Weights of a small contrastive image-text model: text encoder width 128, text encoder norm rmsnorm.
Rows from block 3 of the image encoder, named by matrix and row number. Rows with one number belong to one channel. Each number is 200 + 30 x the weight over its row's rms, rounded and kept within 0 to 999. All counts start at 0. After the name is the row's rms in percent of the matrix's.
# convs0: first 3x3 conv (encoder.blocks.3.convs.0.weight, 112x112x3x3, standardized in use), inputs 77-83, a 3x3 kernel for each
# convs1: second 3x3 conv (encoder.blocks.3.convs.1.weight, 112x112x3x3, standardized in use, transposed), outputs 77-83, a 3x3 kernel for each
convs0.43,099,210,211,183,213,183,142,224,232,201,194,270,239,168,232,222,162,207,208,212,175,194,255,216,249,171,183,198,194,189,177,244,193,196,260,214,170,224,225,220,233,198,199,175,144,150,178,133,148,211,175,174,227,194,187,206,227,191,200,202,189,213,229,213
convs1.43,107,211,226,229,143,182,175,157,179,198,188,200,175,175,205,165,242,273,201,214,224,205,230,254,212,285,308,269,260,216,192,195,181,221,231,231,262,236,214,215,238,217,212,227,231,204,201,211,206,182,212,217,181,208,213,230,202,205,206,224,222,188,202,215
convs0.44,100,191,212,172,216,241,201,214,234,195,190,201,236,144,222,187,186,222,167,168,180,221,193,198,225,212,185,172,181,208,181,215,211,205,220,216,218,289,239,240,248,205,186,216,218,229,205,232,225,231,187,218,196,186,181,149,194,226,172,235,188,220,192,174
convs1.44,102,225,250,222,235,225,281,187,214,271,218,224,204,204,198,200,188,189,239,197,237,223,191,249,199,192,207,219,279,226,257,201,183,250,209,173,238,163,187,182,161,165,201,107,136,193,221,189,179,200,187,217,197,201,206,175,181,201,210,236,203,245,223,168
convs0.45,100,169,182,166,184,239,175,204,206,182,212,137,159,129,191,240,221,219,229,204,200,164,253,223,125,203,209,190,204,196,179,212,201,172,210,187,204,255,221,200,180,202,218,227,184,215,239,218,164,227,235,215,199,187,151,138,162,179,137,215,196,180,240,237
convs1.45,099,182,175,222,169,212,225,209,193,202,169,166,201,196,202,240,203,183,218,211,187,178,231,200,228,246,194,197,222,220,201,175,240,221,216,222,196,196,180,202,241,231,231,229,203,208,161,231,245,146,233,229,185,201,173,189,229,200,216,251,209,246,228,213
convs0.46,101,214,177,184,175,148,194,168,200,235,178,165,170,173,158,151,170,193,187,178,214,234,149,223,218,146,214,189,231,197,212,221,171,181,202,215,229,219,194,172,204,189,185,218,212,211,187,203,201,219,228,235,203,206,198,207,209,225,186,181,206,197,192,188
convs1.46,096,215,215,207,194,222,235,172,207,223,222,207,160,208,216,203,208,249,258,219,208,185,212,178,137,221,215,222,195,185,217,174,159,238,277,240,231,202,201,155,204,218,157,225,235,221,245,227,221,240,222,214,191,181,204,227,214,181,256,227,207,226,217,202
convs0.47,101,207,216,174,243,175,162,230,200,198,169,183,238,208,159,206,179,200,130,270,216,197,135,194,208,191,234,214,223,226,203,245,209,150,223,188,189,228,189,162,224,206,206,195,192,180,250,214,167,229,212,169,190,167,186,181,236,209,175,210,236,214,197,240
convs1.47,103,219,213,197,226,191,226,162,165,235,174,177,210,211,216,215,199,229,204,222,185,158,255,199,198,237,185,178,201,212,228,248,199,168,177,150,196,213,210,178,214,236,199,186,228,245,222,197,191,216,210,210,166,188,213,134,121,189,136,195,222,176,222,217
convs0.48,099,174,184,183,146,157,172,249,191,242,147,192,231,219,221,204,215,228,225,156,158,192,106,131,175,189,154,123,180,197,173,165,147,190,263,209,235,166,150,150,168,199,170,264,256,234,204,176,204,214,175,180,231,206,202,198,246,237,217,197,205,231,170,249
convs1.48,097,200,181,166,244,189,206,241,206,239,187,188,166,186,212,187,143,164,153,214,166,207,190,199,197,215,221,195,185,176,161,223,196,178,181,174,182,191,200,156,253,245,245,223,214,228,234,193,179,252,178,160,205,166,191,183,173,229,186,202,281,212,271,259
convs0.49,099,198,201,206,218,238,208,241,232,161,190,219,203,163,190,221,205,209,210,223,196,178,233,191,118,194,235,165,166,156,183,197,166,195,254,221,202,192,192,251,180,147,229,244,205,243,261,221,98,238,249,136,191,189,143,194,200,214,145,179,216,177,187,238
convs1.49,097,189,185,224,159,207,246,204,204,237,183,182,176,198,205,183,185,200,193,195,187,197,233,206,222,246,216,246,192,222,220,177,206,194,207,196,186,157,182,173,185,197,209,208,204,204,217,264,264,204,311,307,201,267,267,214,216,151,263,233,187,211,224,194
convs0.50,100,187,178,231,182,195,199,151,160,215,191,195,213,202,213,201,185,182,180,218,102,124,167,176,179,213,246,232,183,166,197,198,225,206,199,197,201,184,198,233,174,221,260,173,179,177,161,117,132,211,194,144,207,222,217,165,195,173,183,181,185,244,263,259
convs1.50,106,217,210,220,211,208,162,242,218,198,214,209,194,150,171,176,188,217,193,252,280,258,185,173,154,173,127,113,214,176,191,188,191,178,217,205,172,182,181,186,230,207,186,229,215,180,212,202,190,190,201,206,162,153,186,148,164,183,170,212,205,181,235,246
convs0.51,101,157,196,179,176,193,167,184,210,200,197,223,221,223,165,194,205,172,208,204,199,236,186,222,227,134,218,211,212,218,196,224,208,190,239,249,217,225,229,208,203,207,181,219,209,228,143,153,230,143,166,251,183,218,219,214,197,196,243,182,190,248,183,178
convs1.51,100,186,224,226,216,219,233,194,184,228,217,215,215,232,190,205,196,182,176,203,180,226,207,206,237,199,222,225,171,212,231,157,163,205,166,191,254,171,168,150,204,177,180,182,192,193,301,248,202,318,207,163,252,152,122,148,147,190,164,201,229,195,214,183
convs0.52,098,223,202,194,170,210,208,201,210,208,127,218,229,127,155,241,174,194,225,220,153,207,194,149,211,208,182,212,160,156,207,174,210,231,155,167,213,257,230,169,264,226,189,221,172,170,242,220,236,206,184,187,185,172,167,172,178,233,134,203,259,144,231,253
convs1.52,110,195,209,230,165,249,267,172,236,262,238,221,195,235,224,180,208,224,168,215,191,206,233,174,212,215,170,188,247,254,219,191,249,217,175,201,216,177,168,162,164,151,167,137,138,171,206,188,163,180,204,212,180,198,198,177,206,241,190,182,202,190,183,215
convs0.53,102,135,232,221,182,197,206,204,247,181,226,183,146,188,241,196,208,217,176,187,141,202,229,121,202,214,171,182,176,277,232,200,191,167,270,257,180,184,199,257,183,194,179,180,221,230,187,222,189,227,168,180,254,207,200,198,185,153,194,217,233,205,196,192
convs1.53,103,246,229,182,243,212,183,249,249,180,197,194,214,219,221,165,251,226,151,245,242,244,176,246,189,168,206,169,208,258,259,226,206,224,201,287,245,191,174,180,173,181,198,203,188,188,217,229,228,178,195,226,198,212,227,187,174,174,221,194,203,211,199,195
convs0.54,102,200,206,218,187,217,209,170,238,223,197,202,223,153,164,241,195,170,190,211,197,230,227,213,206,200,200,193,232,234,193,196,192,191,181,151,198,217,217,213,189,218,206,168,183,181,193,173,166,209,210,182,204,198,162,171,184,193,149,185,202,210,183,198
convs1.54,102,227,230,206,190,211,199,170,185,179,177,215,237,205,225,206,215,211,221,217,195,192,197,189,199,217,201,211,250,223,217,261,263,244,228,241,224,194,211,217,225,244,236,174,199,205,181,210,190,180,208,196,170,199,186,245,243,234,220,232,206,193,186,218
convs0.55,101,216,218,172,204,203,179,225,252,202,216,191,127,242,213,58,177,153,202,206,189,196,166,167,164,159,191,139,244,206,181,217,204,230,228,276,205,177,174,178,193,196,176,179,224,220,218,217,229,199,215,205,216,198,176,179,168,195,202,144,234,184,170,203
convs1.55,093,181,231,228,199,246,214,222,211,202,208,226,186,213,218,228,232,223,179,219,211,231,204,200,216,209,246,266,222,218,186,245,204,196,232,218,205,221,215,223,190,195,212,179,142,192,205,210,204,207,194,220,178,201,228,232,214,179,231,240,219,211,279,226
convs0.56,095,201,178,139,201,234,224,161,199,231,224,232,243,191,196,215,212,218,236,213,207,190,198,216,218,220,232,218,192,180,192,210,206,194,252,263,255,178,176,174,214,193,197,338,319,327,190,196,191,176,201,219,215,236,254,222,216,212,190,175,187,158,143,154
convs1.56,108,188,175,170,234,221,201,204,196,171,178,194,226,191,220,241,195,198,217,209,196,191,207,209,221,199,207,215,227,214,229,214,191,216,246,223,233,141,150,145,213,205,204,255,252,253,211,203,221,259,253,242,249,248,249,180,183,193,207,203,187,205,200,180
convs0.57,095,158,192,221,163,213,226,199,204,228,161,154,160,181,171,149,200,214,240,178,177,200,203,203,213,245,246,226,233,212,213,212,237,252,185,192,237,166,170,185,181,208,207,176,204,240,156,172,159,161,227,209,211,235,214,182,208,191,183,184,182,211,193,176
convs1.57,109,168,175,202,209,197,211,228,231,222,196,154,180,217,212,213,260,271,257,170,133,176,185,173,193,235,243,234,179,135,175,235,212,232,254,237,233,183,203,185,218,211,184,249,231,209,190,166,208,198,185,195,244,240,246,196,196,176,197,192,192,181,195,214
convs0.58,103,175,179,219,190,185,213,221,232,195,245,180,216,231,191,227,137,132,137,213,205,204,250,250,252,240,273,254,158,185,225,182,204,255,212,192,184,168,154,177,177,181,198,131,173,146,221,199,210,211,192,206,201,178,181,213,180,152,174,169,161,178,174,169
convs1.58,106,174,197,186,167,171,171,190,153,120,177,179,138,202,166,160,209,213,212,188,185,178,140,131,138,189,197,186,169,148,183,178,173,152,189,194,149,197,228,252,214,242,254,218,230,226,153,168,163,173,178,170,179,186,178,235,218,222,235,196,191,212,201,230
convs0.59,101,219,164,207,216,162,219,208,196,225,221,211,248,215,186,235,212,252,256,221,228,224,180,223,224,182,199,190,237,206,210,239,223,237,238,237,242,193,203,199,189,167,189,205,219,207,192,185,153,207,192,171,210,169,172,197,175,196,176,155,189,195,204,211
convs1.59,094,220,218,207,190,180,177,184,175,168,170,152,169,182,160,175,174,167,183,203,180,163,208,192,202,206,210,203,219,211,201,198,179,139,194,183,174,223,229,238,201,224,234,199,228,220,176,195,195,192,190,197,186,190,182,231,222,222,215,243,231,211,220,262
convs0.60,100,188,177,210,168,154,233,222,205,217,243,181,221,259,198,233,174,191,208,196,213,214,225,187,205,249,220,178,176,230,238,144,197,246,221,201,197,167,152,190,169,186,186,162,199,202,214,235,212,183,215,216,171,178,175,241,204,175,203,201,201,206,190,193
convs1.60,103,180,199,191,175,186,167,208,191,134,167,212,145,177,174,149,174,185,164,159,195,177,178,183,187,232,205,207,169,174,184,153,149,138,205,233,171,157,170,191,213,207,193,226,217,220,193,218,203,178,194,194,167,166,163,229,202,217,233,217,222,247,229,240
convs0.61,103,127,143,138,211,224,201,196,226,222,203,220,228,230,225,223,179,199,230,154,153,187,180,130,158,171,157,228,131,117,194,204,210,245,212,209,194,181,186,181,216,213,210,225,224,230,249,253,260,200,186,209,180,207,195,214,221,215,187,177,178,198,220,258
convs1.61,092,166,218,206,178,220,203,196,192,217,205,221,208,150,189,219,215,236,221,212,207,240,163,173,200,201,225,223,213,187,204,180,222,224,228,226,235,189,170,157,226,236,228,239,254,238,221,238,244,177,157,185,168,167,174,215,217,226,200,177,220,223,247,245
convs0.62,100,200,204,208,242,219,131,217,190,164,120,187,169,170,210,124,185,201,152,229,217,174,189,169,194,138,130,160,210,162,207,216,152,193,249,195,206,177,186,191,181,188,196,179,182,155,222,197,189,216,195,180,189,163,181,222,199,173,251,180,173,227,196,199
convs1.62,097,170,187,190,168,198,210,180,167,216,201,258,253,190,224,209,213,225,193,205,212,259,180,196,237,195,249,264,216,204,194,198,151,173,214,182,218,220,244,254,185,224,248,172,191,223,204,180,223,225,206,237,184,217,226,235,213,168,221,234,228,223,221,143
convs0.63,104,247,220,176,232,210,185,204,211,211,231,202,195,232,189,128,200,149,175,195,208,182,206,207,140,165,197,178,233,236,225,236,218,176,211,271,255,172,193,189,126,190,202,171,191,236,208,218,135,197,206,105,187,219,210,191,179,165,256,170,174,222,178,188
convs1.63,103,183,177,171,198,221,204,247,259,225,203,231,266,172,227,227,199,177,137,222,198,206,203,216,232,156,188,192,285,300,253,236,218,173,224,226,161,176,190,190,154,160,186,144,102,139,212,218,198,178,234,209,186,219,193,213,180,161,235,193,177,231,179,137
convs0.64,103,226,228,220,242,250,214,202,211,167,167,219,221,139,233,209,245,217,133,186,178,221,169,193,191,190,182,148,219,239,209,278,232,170,185,206,216,218,194,229,224,184,179,209,209,228,244,235,221,236,198,196,204,186,193,184,212,207,199,246,193,207,189,156
convs1.64,093,213,221,205,214,234,242,199,220,253,265,230,189,256,209,179,177,168,222,221,203,170,227,227,184,211,210,161,312,253,260,248,198,238,226,183,237,181,180,173,192,183,196,122,148,173,200,208,212,201,204,238,176,213,242,192,190,194,212,214,210,217,197,171
convs0.65,101,222,184,176,215,160,186,213,189,166,225,186,156,231,161,165,204,188,159,238,202,177,169,211,198,161,242,176,196,121,143,220,182,210,232,190,207,231,224,191,236,189,145,214,196,142,183,198,199,178,189,215,170,138,181,193,208,219,200,167,228,156,140,199
convs1.65,103,205,228,187,216,235,207,227,242,220,197,207,265,178,207,225,145,204,218,195,186,226,219,217,248,202,231,260,227,248,255,215,227,233,221,200,255,226,193,177,179,157,162,166,154,191,203,181,179,257,208,197,215,196,219,169,207,198,163,211,260,185,176,194
convs0.66,097,190,249,199,166,260,214,241,250,189,196,203,187,168,161,184,228,222,190,224,226,180,222,233,197,242,233,197,195,209,194,186,253,196,246,216,186,191,194,229,214,211,267,244,249,263,158,190,148,192,229,205,233,233,217,242,225,184,200,198,204,201,192,180
convs1.66,093,209,208,223,182,211,192,189,197,164,150,162,209,172,229,253,214,249,255,197,197,214,194,209,256,180,206,233,217,211,215,213,231,237,212,236,221,141,140,181,194,191,219,227,223,245,191,193,214,214,244,243,225,225,236,158,143,129,171,145,109,189,121,135
convs0.67,101,219,238,187,206,202,204,213,202,161,203,201,187,176,192,162,143,126,164,245,224,235,212,181,186,162,151,197,197,232,179,211,226,211,232,231,181,178,164,171,202,165,173,207,196,190,215,235,194,199,210,211,172,165,193,208,214,169,209,204,202,175,191,214
convs1.67,105,209,217,248,225,235,236,169,178,179,216,237,233,207,252,226,151,181,141,209,222,192,156,211,194,141,170,138,231,231,211,236,211,217,177,154,171,166,161,182,197,205,211,214,230,219,220,224,231,192,190,193,178,170,175,178,168,197,223,227,216,247,251,210